From a checkpoint of a small image denoising model: adamw at rate 0.0015.
Rows from block 6, named by matrix and row number. Each number is 500 + 25 x the weight over its row's rms, rounded and kept within 0 to 999. All counts start at 0. Numbers have three digits each. After the name is the row's rms in percent of the matrix's.
# convs0: reduce pointwise conv (model.mid.0.convs.0.weight, 192x384x1x1, standardized in use), inputs 154-230
convs0.6 102:485502495507507482475506497503499480481475493488532504480505507500512506524581503546488517530513556516518500486503515474492527529477498467510510504503552476432568470455524525535494508478535483531481512478485514487529494494500507518
convs0.7 102:575505531501451506517463523524479482528491481530501526492512535523511472469528526487464513462488523479482522476498521501433507500519525553487503478488514501512456497487463463458486503439494471483514467456475531521483486524510524490
convs0.8 105:489526496446502483519491480494494518402550488518515498510491490505493563527513509534498497540469523535483492509512527501527502545456498479484541497482477524513468515499504512528466519520527556480494500497476517465509535523502494493
convs0.9 100:538478471503508514531498523486514502505497499478522446505504513493502526498542479492477483429487483495475487499496506491511466506491527527493493485513501456461500451478501503513450490494493494507463512503502496471516498502541552507
convs0.10 104:525456519498515466497486490474494509508506476504500505492486520500521538497499540513505514485492509502495504491544514454493499520479493529486471486486457433503494504495498498471461512531525503519484499538484516498511509511485487455
convs0.11 099:485486528508503490458515475477503497512469493491529440505474450542490512464468476548543497555505508482495502531492487473489516492528526484478474521483517470517530466519473542493468453492487500487480534554501533495510528463493461483
convs0.12 101:501538497456524503527480521542458482467534489555540535484524495506488415492475522466470519438533494523495499470473553485472503473437513529510470505509501486516525472512488506479486522472503516486494520482513533496485483482529533477
convs0.13 100:462466482478513493495490445454522505498476500493494438555488514498521533494469467549570456554535498489432494512481471477506518475474441498517488512500448501511478467501476540467464479495491532468518519526473510505476494516542537491
convs0.14 099:509529429466505443478506486547445529495495505498514554514493513479523397517501512475479529473467524524505499495450546511520483468490528474432509502521516496494542491497494493509469518483526533501496532481531458478513499509526495487
convs0.15 101:495512546507500488507501485471521489469482515481480481477472495531455470502477514503517509556536481525496509492492504483501516483537487540553492469491478426515540428514483526485477484528474494541510499501522541487456505531487490521
convs0.16 092:486531468494479495509500522519500537479498501533513517474481504506520489502553520478495505506500478510501483498471526467502504512485490508507505490511512502492454494508478530530496526515487528545510531508540486450484489498535519503
convs0.17 104:525497533498525494501437488513515468498476487529539483502550501495495508496497498516516492501504529501508502493505515463491502514524524506505493521557474516515495474509510512489526448454485478499525519483514506504471489516515524502
convs0.18 104:505508510477502495497486544533479489481526439469528494487494514487506486495516564442446511520521516490565526451506512508504516515476554510502436472550515517530509503491513498478461518552490470503458519499543478494501480449500482463
convs0.19 098:486493482498470519566497520502469524524517507515478498480502508474459510434522483550474509498490473526520542456518493489469508486440549560510468493499492523502443471525510493501515514470478521502513483539496498530528439506515514493
convs0.20 099:526509460498471521516441526481513501543516453497535511549515534513518503482478571527525530519525490533479513522510499469482500525484516524499489530527496506489469498485514513507497510464481552503500515514487508512467476516506475518
convs0.21 100:531471522512468464487515510470502534546505532525467501511485509512471461468494487530527543506498494498505503504484419535498515502522513495477449515518502512471490461502505534456465524479479552490507478465472479499522451490477462440
convs0.22 104:473461552474470504510498506520495487493507500443495470523503495532517553497515478512488510564434521492488538503532521519497498538533479525514513471492503495504506501483475512545475516510522517445471475496491496480497522481482484515
convs0.23 101:550464514456491489480488481459495478529456481494519462470497476488500516520555474504543490535507539507509492502484503480462508478498503505477504527487486506499526468492465489470517458488489464508475502505470508501471508501467515474
convs0.24 094:471490505505524521506465496468486505510573479532491442480493464523476497471459493524510522490480450493479492476513472511523521454515512515523474465453485490494468519496482516452476472477470518469518505527476479537483468459501500455
convs0.25 103:502503479506487497494488470513534473494496493477499508485537551484527507494512496505466485547484538501546473486511501499489498498491483468469488449537496542478555516532471499520472513538439500496475485465487507487485533469483498509
convs0.26 102:448464501470471502496480522469483495494479449479519475502519485520458536492428500505485479529475512540539535507491531506506503540513513538534513530503473498466473516459516518500515480456495527548499484493474515480489517533509462537
convs0.27 099:499514497516515466505501502544510501504473467530517547506536470506500473501489501509495507442508493522467514484471468473543456461483489530533498506509484454502479496525470517494511541549488489461512478535489481527485536495511538517
convs0.28 100:549537534521493469485492463511476493476478495536527461471522478500487435501487482493465524454517450499464481473490506479517450468519525508519557539492516462491478507516483521490530488469465443482522497482518533507492485508517496501
convs0.29 101:504525494496515478489496518523437511513468488547521527437531480509473439456539495488511551494493493495519521468466450487469507478513464496502483487523489484495507484504493469487504491495501476539513472509544492536494510470527529486
convs0.30 101:443537482526484513504509470479494475471501520546533523483510478497513485488509508499553498479511489531515543474493524519516453494490477507495504503546501515488480490488504536522488473549481552485526531550504478487517473485519477535
convs0.31 102:551476527503485517500515463519502506506480509506496528524498484488489425485528488500536514485508443499501472451468489503482494494529492534485517537492527545464478527544452519454513483434500473474482469481519504516511472470475522473
convs0.32 108:519509512501511487525504509528474486512513515519495510493494472484509472505517512487471519512536527510481516470507501502484440480503505513486518498528538525509509509500500494500493526484517496512500509511521514522520522518563505527
convs0.33 097:517505489483483477477496496505486497492471496535509551474530527515530480483511497489534518477508474501493525494517496503524441472477498529470471446490492485536486501493487511523479502520514525467547457560464519534469513484520469511
convs0.34 099:511479511487496499496509475492487512506543493526486468507490523512519481500483530459497536471508426477428478516477475492513499475510517504490541489407490454499414521519448492441497509475520508463488515537481490483488474526475481467
convs0.35 101:499531477496497494520483483522506495521477487486503496493527497500486506522532508523485472493458514500526485497501496505462548510517426472450486477529474520473550508534482467488496507506492501510483498500442473470482538468509496440
convs0.36 096:482509502491465503488497499479479529478464503502516486482507500502500509493557519498501493509477510536517537490489501503495376495497480470512505555497511490502512518516529494475502509513453503468518473528472524520485490507510475522
convs0.37 097:517487512497497487491490466445487524496558499491491506532497525506479504518470510492519487490465478493535472529510496506510521496488489523462482462475485487501477448517467483497486500504533506521471483479513487473487501486456459475
convs0.38 102:495449497487513492532481527477545523474494498496490451495531475515491526492480518516466467502467514518507519530537540506525524496500540514490490456426453481483483513448478507485478514489509575547504492490479518453477526495515475510
convs0.39 096:456509497490556549506451506491509503490539501524513464530515497480516527483489508487502495485494484498485498463499534477536543477509506514488502471500511476517494506537479507444472478479442500506511541501535554508441520495523536525
convs0.40 100:519447521527471531536523536483538504528505510479467479516538516473504513493530501498475473460490550512544499524540496495450490453492502480506501489450510508526459507472515484515467469523507496507476508480489519494483522528508466500
convs0.41 099:507509456497488482484499495505493453507488505504545499467466461512512480487524496494449515530520485504499511484550496532485517540488572579499470486547511527523485497493548478495519504511434458440520517502529498522510459490497508481
convs0.42 098:497527493499508525535529518540508517499504503509517531514487501509481494527535515525507507528507531534523485482516491504501449508504528512541499529532519478522542512552521536540492529491490510469515531503526514498517488500548518513
convs0.43 106:509483511496490496523518509532479484490468458465520492491528505494486486485511555529490472489496541502514482502533527480473523485505514514475514470520513501493482505545503473560493602470520495490480539480523522470526507530527469529
convs0.44 102:447542486502466501502496488506476485501506523540513514486523480507484487508516507480544534445496453552526530463497488535505487484495533516527509548522514511476482492485486535523520503539486525469506526567535480496523449466537499508
convs0.45 097:510497482491543519527490506493508513484484464478567480535489478519550490470484492528496479514509497521465494470456517475535460522502464508561503503520461483493473496506475536515453497548479542503511481573522528477465555507506497534
convs0.46 103:538502505507494530517483503529485496486496504525488510503494477489518458510507516496523508421532504525473484460480533478506431521508522526521435495514533483501503508534535496508494541510541528526504518552503512458512533495540502529
convs0.47 102:486458494515468509476491479476479503536488482471470506478487518533483521500527484519479513519476502522546526504510476468472512475500454499489514501476503481486496471481517502527480503560507469516497507528506472521483516548512441469
convs0.48 104:491511467456520485502512496530479530444524501511542522497491453528511531519494501523493473520502544519519540462496529448502527530488545470503520496512470510507510492467486535533470480504530501495484498481461530473540535462508502549
convs0.49 101:502509532497531494475515501529486459510505493525450539473490494469509491503507514472530535508503501500495523479491522527459472542535533535483502477511482505454520514497482479562489550471502538479532489490494520480494518493485483496
convs0.50 103:503469497498486495493464489469534486516504517502516465524496542507507517556557537518554469536546515500431482485492475479499508532538455496496455464500501503524507480514486506478417492524519501492524506541486476495519490491523506486
convs0.51 100:516507530506532510508477512522489503500495500493474495503509445486501467541502557488474514479508486511488507473512522538479475495517477504483466456520513531505514470504500491484448524504497510508499469501524521533502414501519531494
convs0.52 103:480499529546495506509459483505531496511441514502473494521470468515495480503532552473454483509454501500500506502530499487470471489533520521535500526478512550487495525524519523484505489479449481503469512483480513534472488528512502491
convs0.53 101:457481504565513510509468504480539499500489528489514499517484476543519517522507517509505494511528474488483495500495463476516450468544486487522513534466527529488467527486512551509470515507510472475511487516521498502510505534489495521
convs0.54 092:518515520484487492522485540522468535552505478546515493467518497490487524476492490551481514482480515494468541492520458502471471495468550515479495464459531487518456497473471502528461511492543515452530495552485481545500514464518491481
convs0.55 103:522487484494531489487497514532479507499493514552538538476537508477583518516507534503452511498534532494469496508486517491513433497397526504488546471460513488509492487498524509485483521497480526492504489480488528522512544505525503545
convs0.56 097:476510499481495522505442474507549532495537507463506478491481457511518507530490514500482513486479496484537464465484468488490453547527549513530503536516524517491483531518505491498516505485518476435442477493479512468486494535557482477
convs0.57 103:544534493488486527516482513499473510502480454523537501475525477489483505464492519540483492478495497517481490505538510478467479447433522533503500469527512501542535474494511456505517531514471519475525517505539503526461450521496532534
convs0.58 101:510487498490466539531509518482518496543500517482519529527531530480530464503543502466486546492490499529544483468517525578511485525512480516528465500518500504506470466530541479515514555469479504456508455486544493504527473446462498476
convs0.59 102:508534504519505499502487523520505487500516504532495502535457529480563463452517489499526519487472490549495507517478523484550458442478491519506495524492516491483530500487500523510502463534469534498489525563511474481451520526572478520
convs0.60 099:522482516531512486492510529456506502524500507508489429508511521501490455461509516490448485540520494484512465523529472537512478505473525523488519499497539539485515498474529513481502508494453540497512480462464515560485488521529494499
convs0.61 102:485533499501524497503502481532502537514490488469489478521484515481507551526549540525456475498480506519507484488494492473564437526496524516516509466509499517474533511525543526511481473508459512452457479535462441483545548539500480506
convs0.62 096:488514515483508471487501510535513492518492494482482533510486534511472529497514504562464511501503535526481557538507525503512491521430492503478458458473517540539540505482510531562440507517535518492491508497524453505509510486470455479
convs0.63 099:508473497500448503535487510503487548529470459508505521527465502510490474461504494519491528490502466491512466506505470484455514466512529533488507524490534490510425508504463520496521516479519491495504509511491527505493493524478501466
convs0.64 098:492474508502479501497496491494606477480488488496499466514549513541535527527471488516496473530476543503419511535539520501469518525440475503486526474471486529478482498445504506517507512500497529454462510486498505461473531511505474529
convs0.65 098:521530484474525513547453534536473492505537475541506520518526480496562472495496513477472512465495516509494503498452518474526484502480514506495534522485486490475488516500423480504486472462491505508487487490486526480516534509521507488
convs0.66 103:484491505489493480460475471468507469491480491493551456493502492519535512527527503516512464540499537520545522496518498449508529516522430514502508481481501481513561439484522526514494426519514420462525535528512441530519515473518526542
convs0.67 104:562475521505522535514489513485503519528493517519509510550507530490522515509507522503492504488528493491490491482517526470480490492498524535494457452489497470511480451504513504451483510498500521490521492532479522491471490499507501434
convs0.68 098:499490507510512534521466496463517498442483485497537462498497469566457539488472480506533475510478526506486571504525500545485507510546479497512506508493518505459488471464459508531463503469513500488496516474510547459509481489486492551
convs0.69 104:494446517505494512531437526449549526524468496474478435518500551520472553477459487490515469523524522494491518501554503477477499520528517524530461479480455495473477499514484502505458493480502494464515473483486479486487483529490490476
convs0.70 103:520459511501492567506481514516528536497441512501548544501519510502507511486526523490516494480528522500495535524525520488478503464485532488471511489521542519538557505509551519523489496485470466440533503492495499518509508492520506503
convs0.71 094:552449495492488507511473512469490521522472498460510494519476494517427463488479460540520482466480501501507490501506496518486486459566495522506486527501537522495477490471478515514469490477512483486492488473534483547508519502480504470
convs0.72 103:526491515508440487462519494488514497482502486539476496499509514480506501518471486498540525450496467503502505542501451490491505482467498511505566529515516485468523515540488508500515489489506381488508498519511480461523503537495481488
convs0.73 101:504510515515515519531517527488481506495455506477515532520497530498522502516523493481442485508465470512578496530554496513494498497500511564551513473477525515508502503512491498500486499496490444512470496531449521461502513500503478524
convs0.74 101:505531523500475460467495507529473500493499517508519523465464496484567484489505487479441514468508498486520475522469527493484475497477548456492567514503483501488545514503479475508488492489536466472507493466525484482506514504502502531
convs0.75 099:485478518495490495502487493494514522478507471479511453508504503500505519494472532473509556561515479492514495506486464459518511564481468473506506521513482500515474490499472487496487497526481472478476481537531506496496510516448479496
convs0.76 101:501518489471470488473495472521513502501448460513496506521538455512509543507525558556550509474533510562492515489510471456493523502519519505464482460488482483504515463527521521459506511481507481473505496556554493505480480469514498483
convs0.77 102:517510513460484515496503500521449486533461504509512523520515511539451456502508509511499504501528454483518454491481520529507487489515562509525498538466508500520487482525490511483542528496470511504463508492532524497470504498478509476
convs0.78 098:522464541512454513497523504475506491509503532465492496532489561503496475459497492465478511510535484490534494477545530581521473495487545538502509463528531499509516498470494526474464507485496498470518500504523479506467475492519476501
convs0.79 097:519517500490463491505435475495509495484513490540472496518484527493477506486484522476521529523469487533513511498480503471485493495500480507480499503494483490496445470531489528513493490471506534486485482507475522472495492493469459501
convs0.80 094:464483507527511512477493480459514494518532513531502490469495457573511536497477485514486482463523443484421521482518483489486519492526556533529527490482469468494500539505476514472506440473490504475505516483493486534476499472496512490
convs0.81 099:495472517499492498495556515465494466480490483463472467511528492484485561482485487452487468499503518503497482567539529515504508484528529505508512495443473478552501510492476500484500451474484533490478521492478487489437504561512523529
convs0.82 103:500507503489475477471510468501509443529495537526516512473505491535533467531508480471490537500529463524495453487524527519496503508464506536492533520540510506535495510519513511484508497502490437473498549472529502519500494493498543497
convs0.83 099:459496524508494527505504479493467468516511497510505503500498519502485494478487453472524482520491468507521513485522485532488464467465439481545505500493514505527428474521545509482533478526476491499502533496526514546487489526499500483
convs0.84 102:497488506499511528497446501478507495498494515528506470503458516480458498471497495535490516464552498502522517474514470544506531515455492522501517460479499475500496461503490507501468521501464498487528511527496491492511506527514503530
convs0.85 100:504525520532501509463491508468470477509503504496475467506458501495520494502455516516455505545517465514487494496499488509502489529464489523553492496496505459507501481471573521459497478529446471514526527534486503544490483527500508493
convs0.86 100:488512488544522534475458483489548501516510478491527488460540475551463468520513492561510489496550468463491493469506489464533501487534482478515469501466508507457475484499561517472492489492464492504521495492550511528497473497498496491
convs0.87 103:476507507530472522491500514465515491522498484458526482460519452558505495493528512489494483498511509507501532499537498500493510555536511502538493489480531478531544507510536507511463432490454459500463504484492467525517495461487480543
convs0.88 102:518492536498470491511494513499516502481475502483475503465501520534508529504517479512486499522448523509472530488508520503480462503496522518528441477466507510503512490497534495511494496544521500536506515518489511504482496456510502516
convs0.89 103:486518532513521462511477495502498484508489495517493485506518484487449533485437589490523540495514496475505550501482508485479525460517560530455504465483475500491522476500471473526518566475517454476543531496508474520464482494537502509
convs0.90 098:525524520504506517503474513521502487496463547488475547532509464488471499502492487537522505488507490508541492450491511543515461496529501487534478499492492520507516493545490517486506479481448480439568504536528477499483476493537510503
convs0.91 103:504469499527491540542527496503467506493526500518485522514491486476492509536474477508541513474488480525573539506531493429444514500467493525515487527504511473496511508532479498506521495474528479562478509507505494493529511500509511496
convs0.92 097:493487513484480497495496524526471492496496521496469531533451497460502479498495509447504529456522480515554497490497540585514486495466519488521460489476517510520536511519477520484487485484471517499493492537479468471503505443511460477
convs0.93 099:514494501492495470502495487489494464491479518479492526475484508502506486470506463494486538483533523511484529461517511522444451518492509548479503490530472496508496500518537468505549478500497485460530487485571479507510512476499497489
convs0.94 106:528531514500510506491480491518471463527500517510500504496490506462505529503478516536444486492491502476525492528518508504477467448486480463503494512506484503524471534514493503511442510521517480503483525489452468492490515549507473525
convs0.95 102:484499500491530508499535499484518478456544521509516496492507496478531496505480537500490552527514489531463508502507516477485458541430517513534504493468499481531532492531531519494522518497505460522496528514534509503511461484507578481
convs0.96 100:469525496455510481499540522522486473465509457518487505454508481480433513480484495478490530519499510510489491520486521510488503511496520499495488503511485512525496500467479463511500497505512497475507486495504490507471440526504516484
convs0.97 104:492484512498498515473502497505525523514481532450483524486493501491481490516511503515500525503519490482502501538526490537549511500512515489452467472520532486470499482501489505493460466485505474513460504472493465451555461497517498467
convs0.98 100:534515485511487461501439501466496502545483498529458504506499502513492514516566520500505527479477490548531486475482486502522515537505461526509472512487510538473491475487546546505515528513494520538519506523508471516490490458474532486
convs0.99 100:498519461499502491521559519504516458482507494454493513465489475463489508491502524492450505511501500508494527533496500456465477524399482492506510453498513474541515389477513459528503490534494450503518500509503486507534512481504505495
convs0.100 096:502501509512497497469505477443475470522494496491488486484488518513491532530489517469504521512494444520483478492538510543496506500489480519489469502506520528511443489483566494488533516502470510529495540538525502552498457511455545464
convs0.101 098:488484512523478538519540522455489482503494528478505494490486493534489534493521504523492508514487464489465497479521496480524439543557492516546424491477532462518475521518489509504455478528495488501515479529529479467509495483481519483
convs0.102 096:505532481500516496479509531499506485485475513465492508479455477472460522517538486466482545491510480476528503552478511466468523517472515511463547467493511501512507519509482459506493463508488511506483483513484481471483554547529488521
convs0.103 097:522534467478490515485457524538505502484468489531476579517445499433506473496524483481551557453513479530538491506484492499491471495491525513497476501472509463486520491525460498501514451449497487465470495526529488446486510502517490523
convs0.104 099:472494492503456522476447469497530488507486509534494479493495508483537465509502464502487495497505492514498496458477492529533428531535545541502496558519521495472470507506511523487533449490509487493494468501473507473512438525525489463
convs0.105 098:519524503521519491492489506527428485484541491495502511457525509454454495471480501531477524496530480474529498454512518493486489517485515490482472454534518544502505470519528500476486545473479492535517477506539496532548466510507501467
convs0.106 099:549505520503494483487509489455440487485459513518498507481513489453519516474510542489481512530530469478493522512497462474496478506477522543532536499463518469497500489502518496496491527488465426452529520516490503519528466557506504491
convs0.107 099:537479517516472493508419460469513474523499487499503458522526508510487568517507514567509480573439507530537485516549500481489540535521496517473489506505504504479505481465506492486508495454504508515489499505445486486483504511489474503
convs0.108 098:503491508539509536522459525501505449536505514504519541515519502463478454508497505487478539502516465511533495465514503492561508453509478488487487520518524516500538473520551494472526492514485453486479524548534467488526483472506502460
convs0.109 099:530495514531508513505466507499494492500492507555536464494480478498510459469509454536528486500521482458471511466470500496501480461534575514483547496505483468464520513464429520507498452491471512465524508482509532494489506513497507519
convs0.110 098:485539487462507456472516476480465478510468495536462561457483529485489483518508477495508501479467501499458492534480520519498482509482487509461498458525484532513478475497545498506525510464520554504504569465452497527516518501530499512
convs0.111 103:493523500473515501526491467476487509504512532509500484499515531496479465548526532504495488469494490518499491497518498480543527513479491462487511500477490503460493465547553526466500533528509501537468543510483461493510496504514500495
convs0.112 102:511499504468522457513504515511478504496531487501505578497545507497513462501519484452473523490491487507549564512473509483469517490442466510543514491506519512514521423489458495502524481520491494540510451492487492512486489451502484523
convs0.113 102:527510520520503491461446492496505487518427528521527463504521510441512496535546515507481493499489509515514473486502494523520502538513522477476507527525503546480523465518524480515508489474494482485502530500495507504547465519539497509
convs0.114 102:450426520526528517501506484480552531497454517480470437493499527504450534486497507544495469561489512485555488517521512507484528482502513474472492501430493516493480496476472532538484528472493503528493502500475521456505497499489468500
convs0.115 102:517539500476518511521428528525458502532481547550520507482513531490489456521534501487455503442505516496490502492465511494508512452478521510478533479499457529491515449487509499470491514509524517484478534473479421463497491487511500497
convs0.116 102:479488512488492535524527494496529533517491518491505539474522509514495510499527453478536501502479489488528523475476458480483505499497483507534486489461511470487514488517497514553502484543466466510534471513497496481518500514513526530
convs0.117 103:495538485501510563524396508498512496507502506530523513488475486477459453483486478510544546494516485504490498480515520443507508510519503490491503502486495488472493484527478475518488458491459490508477509518541538460482477544516487529
convs0.118 102:511500538505562481481472497487468474530477495507473496484503502483500480483488533483499550554508477472560558487494507482460510476468510544495481466484470506481512487490454473471521501505504493560503529520501498533499523472539519505
convs0.119 105:479476501462522499515501538519492489522498463436518504466472464540483532521492511511494457528465524466537499506483516457530511482551527518486528498446447422477515499472503520495481499456519494511487505484506502445513548523474466500
convs0.120 101:505502520527500485496530505457480506473498501505525457487508521484527446531513514486474493502504439483475477516484516487491462514505494485502496559511507473488512532487506507511546488493505500521474523487487492482538470495476524503
convs0.121 102:487556508503473498492488475543485494475542465506527481479517459428383526471442513497528509467502486487484557502480488471479486484464476507509470467514524498488492506487523497496507503488479475516524506500511449504528466521495493493
convs0.122 101:472497534511492520429502501490562492509482528442512513474503515535487514511499482463455511562453523488491495535503484490499551506493484484527534539519522496510550482489511506520532470499499481465535486465510486524488526479510485502
convs0.123 095:474523481518462499490546492489485475523463516527533500497508543469523492491516487503458502477537475502537479475495502513558415497519532510510519528540498465484489541484497517504506466492496521473532481517516486469503487520506487554
convs0.124 087:503494493506481496489541486460501481501487502534497486510488517488486491512503493505499501509486462493514462503497497533508534489494534517497486514486511512485507388486503502496491484502487496489504467489491493482482488475480493475
convs0.125 100:496534487492497534503519505569498503483465507485502553492484507504522469509521472480526530434509536498545505515507520459471489506520496498478551498527505500487512531518492487537479490494522472499494507486537492464521545477484485505
convs0.126 103:488493496466478499494500506489476500523496466473490458452409497470470484480500518486475481517497472493487517505482528498512478533550520507532519530503467443490501477487498484503537503497487523509529494478478492464497452515522503528
convs0.127 104:516528540503488521504515508544495495521518489468521512506532497492510486502519508505520532455499497497548495528533489486509530507490471479500524532510510468483483513514511467499526458495507445545482540511535489494533491503485529517
convs0.128 089:506481509491479498494519508494517489486478505505501495515461516479493470510494507497482496506500454502521490486502491512496492510498530508510497520490510509503501385484494488505533488501487480481515471492517493491494495498481503502
convs0.129 102:502509494496501479482551498540500530493494520502475541482518500491464505480482476533510498506531544515552494509511506529505430483463479493512481514526532489518502532508467536486471485496480481495511523501508478488518510514519500461
convs0.130 096:460469518526485512485531505491499535504554491502517491518489499463475477480462498490465508546530429439514476548483458480516527463506511505513532507431517511490460524500511525472528495462498560512484498477498485498504513486468481518
convs0.131 096:503519491513474487519537469467484466462527493534509484500524487462506530481459472483500516484491477520479522491499487529500475493447516548507516517520480490485451508467501504504521508455493542493490508492508486512468496498504511524
convs0.132 105:482469502468488504506460536520507509561493500441478495464454500509468472510547514474497489542493488486526508522494514489525510517551489495507520547466483450475505431497511484468524482498493488504490498452496479468505446507507488490
convs0.133 097:482511496507479514469551494502535506512500516496491488483524521533479532491488466533504467527494514509547488509494468548496574498480442480506512493538510515507482515499479484493483485478458486480492502500500504497488494490505477450
convs0.134 104:540518488481489495534471492509507476500516433474519460473466509466485463462500497504504507429514454478476481513488526469507442512539497471492526531519457462508489505486523474510523499487502504567478511516511502482523474535503508544
convs0.135 101:474499500509456520475553465480510499502533520532504513494527487458474534481507487530554499555491472508567514480522449548485521494448452507508474520520542463495484513499501496460469477468438474506523493508495504520502471463486477465
convs0.136 103:504524501462474456467517482486486480463501453491525462488495525467447487483441514474427468526491491522486521521481487493493512524489491509525507505527482486521499510469515510504524464518483511511469511532504461502485505522515511510
convs0.137 098:503487507507489514487551507484508500503486512547485497504481511512486485517499463524491498525483469512524505523475475520485514481493543524510478529507528519510486362487503526509508477505503520492510495479484479469501486491491503462
convs0.138 106:500487494503507524523512505507500508502500500475498505502539509488509501511478487498501496480515549513557521522535514495499490502495484477496498513525498474492471508509517490505524455494499479533490539503532470474515518516500529502
convs0.139 096:485485498491505501485493512517494476512474488503525526493508484474549497467483507510510501492515508499512461513507510500535412500488491491508514519502511500491483616488533496479496489515489484525502508513490478504507533542472493542
convs0.140 097:508479527519496516466507511514493522498548505523499477516509474465483449504455479484495542477494435470516517510493468498493513459510514496521547528444512499481472519502491508516533474455492524519521512486494496493498505469489503486
convs0.141 099:491518518511478528493538489516524515497513513504549476462513457479473490499544493509542531506507473460500518512516449527488526537502470511532520510474529484480518496507487457500471491482480471520501478502508519487503479467434496538
convs0.142 094:472494522490498516483509493453530499505557507514497474499525500509487547522454518515479449511509485501495470537509485483512545485493493489473511497503481495493483526498511499491522478494510500529498523493490497521488503504496490464
convs0.143 096:501462530513514522481559507498510505489486530512487513514503547532479481517454455507484498535481461481536492507494476559479479443517537529517487508486515504498447370476439516512499490499505493515531486449515490472481493485484529481
convs0.144 102:479460496478518516532511506441534458497451522491512463455471497449512508499462518504484487477509511487428496578503545443470461508495487503511522502497487497515515499463495488495500519488494462478542524476488554523448518551477489497
convs0.145 102:511516517508487522458462505514477490513516502491501512516517510478484490465478458485477494476483477504532472425469512518526471487513551497485513516493506507480485482515502500497533503463419478509490499488513494541490498498516520492
convs0.146 104:525528492538510509519447512569451477509465466517541530481544529462472498455527500534485552524489532505558503497530490466462515502443471513544528473535478496496518462508462488520488484499487475523525483505493515474473472545513488534
convs0.147 098:497438537564491490540491503426531518495489518536482421494517490479504477460474480482492478506526510467485483486522482503457437473480529520512501488525479530495499500496451499445474482502475498513500484499487524533457524482482530474
convs0.148 101:491532476502503447496473537507440527491575525524540517501504516486516460475489516453462528434495476498494518507469526518527511483452518511473486484486483481502491502455504491483489501521516513498474518536528486494500502502534469470
convs0.149 099:467473498511506535506482502470500523526529500498518472527517472495530515522471549498488486459519468497438491525480511498508477474505541494464501511494509504479499529557519487476510475478465521469475515501487505526505503466483486497
convs0.150 100:526490499512527490548476545491523477498501514507584522544481538494524511486524528526475545530501509540541483528499515449505511513482459485471498512546521520486511488469494497541502465510521518520518500510483515501465536496523497527
convs0.151 092:439489488505501537521446508462486492531457479480531487491465506509445488485496497489462503484462457535514511522518508464461527470522530547491487476520495512517509518522525493489522480508473474473489532492571479551464482478493497498
convs0.152 102:523499500526493530533479527502500506535501512522531492524489493483492554508509498496477486489537489517485486517522492521490473502448537515469490490506497501502544468510539503488517498524528491493476494533577453497526515496499528479
convs0.153 099:525497484500511494521507502488499459466500498491533511483473500479523497508502485502456523510522507545476497484536534465530461495478506529467500500520494563520530467464502517502500498497489548502511481480520508533507524504480531519
convs0.154 102:466496498550539569510446540504557519498469489473529515495487472511579527515488513538490470479527521527473471519486484441512479527474543469537509521496516480474519503526554506519519493490462449495492491532515556509477531491520495522
convs0.155 095:500453514489506489484497485417498509516482487508503455467470557509504472482495535475477503454483481499495481511499485496502437491483518499498541493495521487462499512483521494484505497561493492513504511496523467503492486548484472440
convs0.156 094:436462487521490560501485515458511507529482457481534447508458501508484493480511486493490476470521473493504477502502480488483527481540525514516465512491525468520490494524508498468502471529490478460490503528539504504469486480476493511
convs0.157 102:502520481472506527481469510477486476500509468507540469480499511511539451495472503486490459464545482561486479487521496480501482476502534527517502520520491471468563447468529509459542451532489478513514538521539498494490485497520519541
convs0.158 097:509461505491496500503549498490515464496490504470535475500483503504475492505503492463521485482515439473523514546500482515472521477489495520497517504485479462563539502539501512506512469502502507489463505507534496500501521526483519534
convs0.159 099:501503506548522481458516517489495530546469487518452507486464541518478491463509503521528503496541502480463486544468457489467512497476509497511466482480517473515527495518495510489491498535481553513559501510463492538491509518489491492
convs0.160 100:463512510536499497505523522486489495511516482520500487476522487461517572475477476529532511549527506527476511515490479473520481476477484477465524536493464503511496475511467484539489495494476496498512537537527495513486522514506517498
convs0.161 103:504515505520476521533480529521492525516475474469496499504468485498504518479524493522428509510472492516517478471536493502481526505475512495476431475478537507536491516525508498535464514489528476471491497570483513509504489486549516491
convs0.162 098:521496531509493493519460537500510506514486485491500507519492467480514446495512515478463515500505478497507535499499497490510488491412491494473513447502539474529533426490463512495485518538502472511524487567499523539503480479527507512
convs0.163 100:503491554479489478474466487472520520536487475499498419543476495540526506510503491502512460565498484474427495513494501488512510510515482512486501436454489466523521490507526529456476475519535503492505517549456468507468520507513493502
convs0.164 102:491465538514493530503476473489528550516503528465491457555510523530465491460493504521551515502494479461487486513480470556527496510541489474468476545488569513501467506524506545486487498464532479486476475511474492496532456497482468478
convs0.165 104:544495496465479470494530489519485474478505515520468520481481504492502463513542476491505554516540480456500533497482466501481494516547528492479504528507477496508468525473496477468531523466505473515456493501496519484493486563470497500
convs0.166 103:513541473469509517515546512551512469505498507505501505478515466491531520513530488472464487513482529468501531519500519458454501501517491482479532477503454463518501528470477470513503503474523489456481515469475462493492547516494516528
convs0.167 100:485507458464516499480537513510456552434529516501533462477509448507486529486469508504528438523504523494469509488484488457486527549481525456496510511459484460505494497491474525529495453462505473514472519514461485512550477475485530534
convs0.168 101:533478505440482488526449500479527496489480448437480455465507482513518495478510521503508484515451487502445522532498507449522519519531520520472526491474472495485494500486511467494487518504487455493451483513504503496485495520516510484
convs0.169 100:500494480472546547525502532502491506499503469497557480521468475485501497482490531480464465488501500511473531518458525510545465516518499464475492527513506466509488545490513509532436480485481526490488516477461475457496540513517468533
convs0.170 096:485516497464496502507524494515513522495569481468488503485483496519507554519458496515503498560434554479549493514543500517492543521486433505479477479495460515495476541497442507521501468524513501489507514488476509485483531455498467462
convs0.171 099:478445515484489502519506480430495479492463478485518442493526504490491524494511499537466482558452485531522508481562481529486515538472459521452533509492487516486432483505537490483540530444502479495465478525504524501518445513491520495
convs0.172 091:487533509490490515486480507551511480507557491509454519455544508470505485485451525528460499516482541482507479493517525547516482477474473489484468500547491520480467599530512512494502497531465501494527496511491491510501562428493470437